python train.py --arch="tc_resnet" --model="audio frame classifier" --dataset="drum patterns on synthesised drum kits" --train_examples=26041 --noise_aug=0.002 --input="waveform_16khz" --num_classes=13 --output_stride=4 --norm="groupnorm" --hidden_act="gelu" --weight_standardization=true --drop_path=0.1 --depths=[2, 4, 2] --kernel_size=7 --wave_channels=64 --wave_strides=[5, 4, 4, 2] --widths=[192, 192, 192] --init="torch_default" --residual_init="zero_last" --optimizer="muon" --muon_scale="match_rms_adamw" --learning_rate=0.004 --momentum=0.9 --nesterov=true --orthogonalizer="newton_schulz_5" --adamw_lr_other_params=0.0012 --max_grad_norm=3.0 --max_steps=10800 --batch_size=256 --epochs=106.2 --lr_schedule="linear" --final_lr_fraction=0 --warmup_steps=540 --weight_decay=0.05 --adamw_weight_decay_other_params=0.01
Rows from block 3 of a small audio frame classifier, named by matrix and row number. Rows with one number belong to one channel. Each number is 200 + 40 x the weight over its row's rms, rounded and kept within 0 to 999. All counts start at 0.
After each channel's rows are labels from the 100 clips, of 14848, where the channel reaches its highest value: "strongest on" is what is common among them; "loudest band" is the band of the loudest frequency at the time of the peak. Only what is clearly more common there than usual is listed. The data: drum patterns on synthesised drum kits.
# convs0: first width-7 conv (model.blocks.3.convs.0.weight, 192x192x7, standardized in use, each kernel summed), inputs 0-95
# convs1: second width-7 conv (model.blocks.3.convs.1.weight, 192x192x7, standardized in use, transposed, each kernel summed), outputs 0-95

convs0.74,205,178,225,250,181,212,174,90,206,239,171,171,223,155,180,238,219,164,172,212,206,264,238,231,183,191,227,226,188,206,175,178,206,231,243,208,209,216,222,118,184,214,230,243,213,119,185,194,163,229,193,192,167,223,237,211,255,175,214,227,229,227,253,200,237,192,197,196,186,149,154,197,141,123,218,247,192,243,136,207,202,213,287,126,122,126,164,125,158,247,262,260,208,218,179,190
convs1.74,259,187,229,198,259,220,189,140,221,261,188,199,192,238,230,180,172,201,214,166,160,200,169,175,180,208,178,192,196,182,167,203,206,189,179,144,231,216,232,240,190,251,253,250,207,137,240,273,181,196,209,202,215,222,208,164,208,254,241,204,174,151,202,212,132,185,216,244,188,219,167,168,166,217,195,223,186,209,212,210,182,235,237,226,235,197,444,305,299,349,250,232,303,239,219,284
strongest on: ride cymbal; four on the floor
loudest band: 2000 to 4000 Hz

convs0.125,195,131,239,222,193,188,133,182,185,199,205,110,154,247,151,270,212,228,289,206,179,235,228,211,193,141,231,220,177,230,137,164,207,174,169,142,239,200,207,213,299,301,263,215,174,210,298,223,157,189,231,197,173,192,105,180,249,173,182,266,229,213,173,130,183,234,218,229,201,224,194,189,222,226,119,254,199,169,246,237,194,244,96,258,208,250,201,167,253,139,221,134,206,166,214,229
convs1.125,153,174,189,216,193,181,163,164,210,228,198,223,196,210,284,244,211,201,230,218,217,235,226,200,187,167,176,156,219,160,148,181,207,226,138,159,222,142,158,149,140,148,156,127,200,167,167,191,250,148,108,186,222,145,186,271,280,304,262,232,187,147,172,154,149,191,183,197,161,144,163,151,177,184,219,260,229,217,156,172,175,121,280,171,181,125,166,164,148,207,203,143,171,238,229,144
strongest on: shaker; rimshot; tempo: 70 to 80 bpm
loudest band: 4000 to 8000 Hz

convs0.99,211,184,213,223,234,213,251,248,205,151,218,273,191,208,196,164,199,228,244,220,266,191,194,248,244,212,189,178,160,306,167,181,184,141,212,169,180,224,243,175,191,207,165,162,233,175,232,199,145,140,186,177,206,192,162,169,165,174,234,156,200,216,180,212,196,212,199,308,214,208,168,270,139,229,196,175,146,181,112,204,129,130,135,144,197,187,205,187,262,255,270,301,211,159,199,252
convs1.99,198,163,188,162,206,230,180,223,244,183,178,195,143,201,168,155,176,180,164,202,184,166,169,228,188,159,263,198,188,298,280,185,197,119,171,155,196,155,181,101,182,183,160,195,190,169,196,148,53,213,274,214,190,232,152,235,131,188,214,217,175,212,226,170,200,228,185,152,205,219,160,188,222,188,218,225,227,160,200,208,159,216,216,225,257,213,205,195,186,155,168,229,201,184,215,228
strongest on: closed hi-hat; crash cymbal
loudest band: 4000 to 8000 Hz

convs0.81,196,257,224,152,173,136,178,125,206,174,157,214,226,221,150,270,344,171,184,222,189,239,203,212,202,204,197,284,197,210,324,248,170,224,120,200,235,220,241,213,175,277,249,227,192,146,197,263,171,142,229,198,206,176,152,221,223,179,196,183,216,211,168,240,224,242,152,195,171,244,155,153,214,197,207,167,217,183,206,258,187,177,187,139,207,250,204,150,228,252,220,188,210,221,132,202
convs1.81,205,171,211,187,133,214,221,220,188,179,136,139,179,168,232,209,196,168,278,171,204,181,182,144,247,169,219,219,176,178,183,193,192,241,278,225,190,184,188,198,226,200,205,138,170,255,155,291,241,202,56,123,230,129,164,185,156,241,116,178,190,146,216,171,201,208,231,220,149,188,192,229,216,196,186,262,205,169,269,180,245,257,222,202,192,205,210,235,220,213,185,204,171,247,187,191
strongest on: shaker; tempo: 70 to 80 bpm
loudest band: 4000 to 8000 Hz

convs0.117,200,178,213,171,225,247,243,190,209,172,225,249,145,207,145,147,80,171,156,208,244,255,164,251,201,245,227,219,195,182,160,181,173,175,156,99,232,216,223,201,243,221,211,177,147,145,188,201,131,231,206,186,257,248,206,276,217,154,158,236,137,200,255,249,189,193,158,190,196,235,236,224,213,265,246,199,176,106,96,315,222,172,171,206,252,247,205,195,262,239,208,168,220,151,164,152
convs1.117,226,176,214,267,214,277,175,229,218,231,182,251,218,275,253,153,252,149,176,258,193,182,206,248,168,197,202,137,131,155,180,198,248,170,220,156,199,233,198,183,209,240,207,273,287,183,292,189,245,267,260,235,165,208,164,169,93,196,242,173,196,183,264,198,222,140,229,265,227,249,217,255,181,180,196,216,182,241,244,236,171,204,209,246,201,272,141,181,238,207,244,138,206,182,195,195
strongest on: cowbell; ride cymbal; tempo: 110 to 120 bpm
loudest band: 500 to 1000 Hz

convs0.54,206,227,170,183,210,194,132,231,186,195,162,229,231,157,168,95,131,213,225,199,232,267,156,174,185,198,218,208,202,147,200,194,211,255,186,145,202,191,191,177,162,195,209,164,226,124,220,204,176,157,216,219,219,170,241,258,207,201,191,181,221,186,179,154,212,203,273,242,245,207,186,165,132,225,184,168,212,171,176,214,170,163,158,214,218,226,193,180,255,269,248,253,212,186,255,192
convs1.54,270,262,198,184,257,229,157,237,236,217,200,205,157,212,207,164,171,249,175,217,229,252,192,233,211,220,184,223,183,163,172,222,214,215,208,157,217,216,237,236,175,198,217,194,189,227,195,230,204,192,233,134,197,170,178,184,200,190,196,189,250,204,197,250,247,212,130,198,203,198,179,192,256,153,154,141,199,185,207,163,189,238,182,184,201,172,136,200,100,176,245,251,188,193,202,207
strongest on: cowbell; tempo: 150 to 160 bpm
loudest band: 500 to 1000 Hz

convs0.30,189,277,261,253,227,235,189,201,198,211,181,227,199,198,216,165,205,254,201,202,209,265,225,222,163,179,225,123,118,258,127,214,214,184,181,269,216,198,182,241,153,232,189,158,230,122,214,167,158,201,215,208,216,227,272,142,223,140,199,167,244,208,211,160,195,249,252,202,206,176,204,230,187,218,220,215,192,238,235,121,217,259,233,224,208,134,202,248,182,199,116,164,202,196,134,224
convs1.30,184,239,150,204,205,101,184,202,108,133,202,162,192,157,206,201,178,169,192,148,197,232,134,196,144,180,172,200,186,183,164,185,216,224,205,201,182,158,203,186,217,190,263,160,172,244,181,224,240,211,164,184,176,174,239,195,257,215,178,193,231,217,189,182,216,160,225,247,186,214,244,190,151,192,149,175,161,160,192,156,151,182,151,149,175,252,260,226,216,252,203,188,208,114,214,195
strongest on: rimshot
loudest band: 1000 to 2000 Hz

convs0.48,214,209,142,146,158,203,193,246,216,261,170,228,179,260,125,201,159,226,230,214,215,186,249,238,199,218,229,213,263,166,215,203,237,206,180,198,229,211,240,267,190,188,178,194,278,214,213,147,171,161,200,196,176,271,141,197,191,175,124,125,148,210,164,192,197,252,164,212,226,201,167,193,248,186,168,240,113,203,183,229,174,146,153,202,158,219,198,202,216,161,204,209,219,326,183,161
convs1.48,200,175,186,217,199,149,153,178,179,203,169,163,176,144,192,160,181,247,193,343,244,198,178,209,212,188,185,231,211,181,195,203,229,212,237,157,235,206,255,190,198,224,163,175,136,217,191,224,261,197,171,224,236,205,203,136,215,181,227,179,223,230,147,216,151,216,163,209,156,208,205,124,192,160,203,218,168,161,202,151,151,169,193,172,209,202,189,201,216,238,193,227,178,174,192,196
strongest on: tempo: 150 to 160 bpm
loudest band: 1000 to 2000 Hz